config = dict(
    model='contrastive image-text model',
    image_size=64,
    encoder_inner_norm=False,
    encoder_patch_size=[4, 4],
    encoder_widths=[80, 160, 320],
    text_encoder_qk_norm=False,
    eps=1e-06,
    gradient_noise=0.3,
    batch_size=512,
    epochs=104.0,
)
Rows from block 3 of the image encoder of a small contrastive image-text model, named by matrix and row number. Rows with one number belong to one neuron. Each number is 128 + 24 x the weight over its row's rms, rounded and kept within 0 to 255. All counts start at 0. Numbers have three digits each.
After each neuron's rows are labels from the 100 images, of 14848, where the neuron reaches its highest value: "strongest on" is what is common among them. Only what is clearly more common there than usual is listed. The data: drawings of small networks of dots and links.
# fc1: MLP up (encoder.blocks.3.mlp.fc1.weight, 480x80), inputs 0-79
# fc2: MLP down (encoder.blocks.3.mlp.fc2.weight, 80x480, transposed), outputs 0-79

fc1.342:109064128120161136128151110149129113079115165170127133146167159102127130127142160112117117126146127149116136166135151104134099101127094107142136152107179161138133119199160101161127156112134105120143135120128137080131150115170133159114122127
fc2.342:133129147129126144125117112129120131130133134111114127172136132000149152109100148118131118082118121136113131130109140140119130210139137115120129117133105114140124136123128128120127121124145124137138115127134131152131120119129142154134143139
strongest on: grey dots

fc1.8:138103134108158106128118124130100109120081119176134133119142130167122142155121130139128139149082130161114124112112129166138132149141135106169110091171147141081113162155101112164127146160128103079110130132180148126135141058159132154121146136
fc2.8:154116137093183127119139102131126109095123156159119126100124084146170115117145145164131150204075110136140123119118109156156155114137098160197117137107131117150105121135169156150142127129138125154113117094127114127135142115094157145119125135
strongest on: red dots

fc1.280:114131120135109151166158138137104134182142154127145118106105139156112145105144132116139102107136113130104116105154141090110159149089144148128078117160125131142139131133095111100082145178160142113126165086122134105121117116155123154152192180
fc2.280:119138100141113109131131128141150060152143113166123152096100124154109169130182094073110139167133126129126146126125113162124108066121117162113116130085139139086149131152122150178135146105129126105153148106142127121121143109107146097097146122
strongest on: teal dots; green dots

fc1.7:139137126114109146129158116128083152123095153115094076129109122147126113135148127120114112101153133166109071118145147112115095121083171163115133131154135133176114140141069113134128159179066140158148123133144135091099125120156130130129135134
fc2.7:122120109124098123117145141140115113133078120130136156079105115218133089175126106091146136148094122160116113136170118142152132084138144118138132127122136147120111134137147129172134117151091132111146154144107109119116114189122109092116133093
strongest on: yellow dots

fc1.399:160135121136158086125131143142135116148126168136121118082143098121168140106137123109171143096121151131120112132134124203158090154140163151128126108155155106125144149115113138103057124154151136141119097084135168125102099096121124113108112134
fc2.399:107161102149135101129104112131125127149106150144116111160115123133087147126165128096107113197112146107154157143112115127115122074112113170122149139081161125182143151102140098122124110131153100148109112100161138128139160129129152157137161084
strongest on: green dots

fc1.50:136132152173146112118139124150106154176153149151141103103108098147108123170131152114163114121139103138124126108127151147118083164123158142125137146140124085116117148146071139143087157170162121177117116099070154111133113140129098114157127121
fc2.50:128121100158091139141127116164145094154107125140095108083141129165117145134133113121129172161079120163155154179167131138148109082110077108143120163114115136117129157127146147165123128118152153135146138082125125172110117156110139127157103109
strongest on: grey dots

fc1.408:088102136098145130102125140095100146140129120136090110156120108108119106157130128122092123137155078132118106131170167164143103136138105127144161140159151113121131152129158125200163119149110081083124080176133148132118138128158112125124130111
fc2.408:138137152104154123121127150166122104133150080123168151214135135094127127136111100128131100168130132088099129096138167162099123159105147145106134126120167147132132128148109146141131155101129117091127147155154116105144110111093145076127100127
strongest on: complete

fc1.281:158135140111114151126151141144124130124102140131132180097131134154168106106104112130139126094128112095134081121144115119113137124118127140128121098120199118082132226136141105163128122156116104130181107121081132118126119111119113133116147125
fc2.281:174134171157141125112132130094151131092111150149089111110152151168156096096133124125138181123102106129121157172131124128130109086152152105138144180122090081101113088113145100121131099136126114145121136151114115148092111161120134132138096153
strongest on: complete

fc1.16:121120122103113133165108134123133136178121090161118101152105133132163181176118108163113161153145128143119121122140118180110100112109168104140120114169101104127069131167107116108173105138144150167131142136135138124148134147114127120180115130
fc2.16:131133138133133134150092098170137114145118110136104135115113114142102138131142187114103102116118140142138079162094165149093150125099135169104075104128145091137188143121102102109121118137121100142116107116125152141133118072151165161110152142
strongest on: grey dots

fc1.118:121102115114115144141113156139136167121118119131113101188119128119121197152146112135128133139084093152117135134159154119121140083123108104115102069136085130160131126124135127138178143118160194114117110099186130133150136125133114141136122125
fc2.118:146128150142108137130120072160124092123119137190110146044159125183136126138155144182135138160099116133130151121129142127130138087158122133120129145097096104121118117125151110176123112135141139161128133127132123168097126121109109124109150163
strongest on: grey dots

fc1.181:122122096130163123163101172178148132129130151141142134140120083136155163115059098141191146154113115144091111134163150137180123121108136121114119089149142141135125121141141126117078117148117146134143110106122133136101166135091122109139114161
fc2.181:111148099145176126135134153131106175121132145044142132198110122163096102124146091115132114147158149127141138124099132089124110113132127135141096109156130127172118121153115151147132148126172132118089123097107121099096147121156130131141108109
strongest on: white dots

fc1.338:115126057105142149139146147118108165082121152140131147139116110143173173182117108120150139146166147127079149155143097134133070124125102115085145116154142114138120129137137105146112141133115128132164111124132178133169146114107111098133107128
fc2.338:117112092105147126130147143138115168133160124097128129106121076217155093157149102104115134148115132179139112140135124112134115081126110122146134141153110134126120134136122158168144112152118141128125144109129101126098167122195159103118120099
strongest on: pink dots

fc1.122:115084123096134127135120144147114121097132160159123139144164121109127152179098139120096103148190126149110137118127128120144073098111102124127178131123181108122123149132130104159104138130118155088143137153094129102135098133152142136145158191
fc2.122:137145161134120140116166135104120087147117126121116118019141117105151156128110133155112131041095116116087139142135143109130126124124116141139151166105114134175118136113108121099140139128151144132174119131130114129110127113122131167123130136
strongest on: red dots; purple dots

fc1.0:147108130116169170169164123115100138141120142093162099154143143127155140136107101134128103113148103112118097173142109143148103142115152141165144101139137138088123141127118101141102139160152111170133142118137123126129164135166034138148127128
fc2.0:140118138123159131157095120083128112119113067127092153103130100186145160126178164139134156160125129133129121113113129189154141094126141109115144140108098128161113130134137117092124110124156140160111104123118128128138101104096196150112127118
strongest on: red dots

fc1.72:111118102142117148113088163131121118118113111108101076149125103121148140152116142152096110082154130126117125149096120163153156120145126134122081132146129159117100151144152105109147100162173140133130107105113204139171138150150105147178128133
fc2.72:123134140135104148147094127137139112132111125142140091072102106235118130111142175103126097178131127116132141108129110092115135100124149133155113170137149096142095123136114113171122119141125131114123134125103138129125168130109129138179137107
strongest on: pink dots

fc1.454:152119108112146139167134108121073158152125159140149125140119114153120106121140103143175144138131158148107128146137144129155079117136141124103104110180140152104101170138107121139122100146152130139151133152120118125108184079107056102157133143
fc2.454:116141130119099122134120149134161118145099175143145115064136169184147142139169121110086085112139134103146124116171110157095103132128095138127131121077124137142132146107110096134119146108089175109128129084170148123126137142148112133144147106
strongest on: white dots

fc1.251:133133102101110192136130109127128129117122117154106129158136085124097160098130163151154156119090136109129115120137116136121148147113144127095101133143183148178128153108104127173093135142161174094169093153150134088123101115110133138126095121
fc2.251:134139140123123163144169121153123089138123117128144134065127126184098089107123162165126135056124128121104174124158137117117142101144108127093118111138110117114109148129111128167123125134163149126188183134122104128130148110124141125163144141
strongest on: green dots

fc1.111:129117103114123222147131116101102130151124168148121118129142118140079130085132153109156131106158156123133126122135120133145114144116137146118110139160173095182126148104126136160076131135154170103160112110106111114113110128121079124133147130
fc2.111:126161126133097148153155120163140096145120122113138135056114136151111122111123153131070112056130134123122163141151139130112102124143083138098119117119119131121113154126086121165125138105144178110170157122170115135107142156153113112147153137
strongest on: green dots

fc1.39:154115116100144139142147111114080154158135160139144126158113101148120119123135113171136121143125156131115127133131133132148108116123149118104114120167147153108097161132102120168136111158149123125162123177132124126118201068113047118146147126
fc2.39:124135130097097116143129150130154116129129174182152113074119178164145138145183130115082097107102127094127135121148091139085109127131111151127130159099127135141140128114123083144120159108088175096131155111166156123142120136125103125122144134
strongest on: white dots

fc1.347:119134121119116141124106132142142174160142106150079117158098118139145189190130122154141153160150150148123126114159136170113110103135156110112116067140079074146110130158105132129151132127155119146110130109100131115142129103121139092163127118
fc2.347:158118121121141177138099078146127129130114115117096140115109128150093103103159137116126160115101125134137103150124148144135149076137125132082094185122137094118180159118071130099130092147152116136108118142099125177122135095148160143138126122
strongest on: grey dots

fc1.11:128150123137140129110139126134141122104128139117135130113120133136168160145117123109118125131153058127137131182099118138125125144128138142129108128114126102184131128172146120110069148140134125166121089100120169114172107159138053142116087086
fc2.11:140153142136136127177127108102142118127133093141093119137130112146106133130179151110111138169138120106128125098135132166113104097110135138132123119061140114162114139130136098104136096144120104168088097115160167142169138098116188148103162094
strongest on: pink dots; red dots

fc1.213:158131096163121114104119124118130111159147138140127109145166138139132166144111137140130116086151153104133119120127114175150091153129198149135072106139154121096116126128095137082107124148142140099101109122141153099110124079162145120174157146
fc2.213:140147096136114102139147117143149113113122141182114144108118125157144127129160124060080167206102122093173140110102132104142119110138121163158119123099148112132104135107162090149123114161137137149124119102116137129143142112129167136126156097
strongest on: teal dots

fc1.234:099162067110172152121135125112105180092117146134130126136123080134138162135146108130123136136126094117055172148144095129150117102148128084145120130166115094092125146125149138144104112112146143108142106094131141155157119108128125113131108092
fc2.234:104076090110109114106096139130117159161121111144133123141139148201131113145104096120106129114128136174151090145116111140131133071160105087092160174177111130123133131143131161131148134149126149133099138121134096134123127115139139091094140103
strongest on: red dots

fc1.58:111122131147101071138125120134124126095135111152130109156130132132183112207116149122139116152144114142109122139138125150136163139110146098157164139143121145060116143169126104121075142144113129130156139141117162097129121157152153138126094173
fc2.58:137133123120090161123150123156129124114123115114111163116121159141103093100180152168083123091096116125106146135132140135122106104149097140081102122106129120075108137129092131088129132129176096137165163088134137144114103117136089126177126146
strongest on: teal dots

fc1.4:134114102112134151134146141154092132168144124133118102131147111160089136072134133126101141107122118173127129147105129133131105139118185104155049142128147123093120122134085144182114125154151147125170118108107120125146155103176107142139152135
fc2.4:119130100116135119115156127151166123152134135088141163078120094216139122112161140125109155130120123144152133106162113125140104081131094127134095119147099107097117143123110123201130127141109161125145172131133140125138116122166154153123132117
strongest on: white dots

fc1.207:110099117106119149141123130133076120094149144128106162097142128100130143152162154119123099157151127157144076118129110131168111047113136116098174107163166096114129151146162129154143156144140105117141109125140159128160097129130138138102127100
fc2.207:153141151109115139130083111125130101111156135116128153097141130067144145128108135123125112064136126074087127096166140149117141194120156163135121108140153155143147111141128125105120142091156112091166136152157129115108100102150139114130107156
strongest on: teal dots; blue dots; green dots

fc1.155:135142124130155113106098125131137132088160138119141145164137118140188148133127105095109105117118126098138127117122160168114077176094168147108120087158165115155124141134123128090065134123117117095150113104112138077093122129156113141150116132
fc2.155:134151124134126133117152127156099098141116108137097132143127143185113096153171131080112147142085113108120109157106140168103095079147129168100100065100136103128120152107156081144113123110136114126137127129161116138138118151132117149170137097
strongest on: grey dots

fc1.28:160128092107150105194129110091117147116122169137121160124128103145142118156129056118110135141123110114143126167129105160117069135111152133146127134133183107138123119165146100146118113119113145118153113102129119120095145131092139088175111116
fc2.28:120129099079174115143150120165098161117155098126121153133129147197127125141200130084102119155131136151148089116159169159127124086114110155123106072106119121121128129120123119156127143130112111140133110131147131126137145116163137137118121088
strongest on: white dots

fc1.210:164097134118076120148152138124146151138118106154125115129153131138146139139092127123141078143124126199107106117116084121166152103104173109157186128118115141160125127165151067118105138148115127144146162121093155120141147125137141138132109143
fc2.210:139135132141136117140125131145135113113170148116141158058116162196090110138122120142126169090099122121108134131189170111120108147133157126131114176123126134098112109141122122099130100147105123080132145157122122115119104151178133133168145138
strongest on: white dots

fc1.288:132133115085144118137115121065147155155151120120146112159129114145142115130097095122102111125127161120115127130134148110118081110121145122113106126138144114063191141123112116165124100135117089127130088152126147114108161122121054094155099117
fc2.288:111158137124099116143136114107123127130125175093134129167138141183139138140176102121126125143133139095138166098151092108120098103126107124141164111063128146143104135125131120180126164120108156116166119067160166128127155128101119096131132117
strongest on: yellow dots

fc1.438:127134118105113123138117130094136145132115113082128106149120102151159110130083098127128125133081122089111115118133126123113123130119121127115113133124129096078238131103117112105125100137116115117160101103117152121123123167101087106120073116
fc2.438:118166146125116116152131107102123124140138154083126124177141135146114125105163123159145154144162134091117183075147083115130088103127122102140176111066122150139090126134120133147137136127127135128146126106159179132138157121093133087123130113
strongest on: yellow dots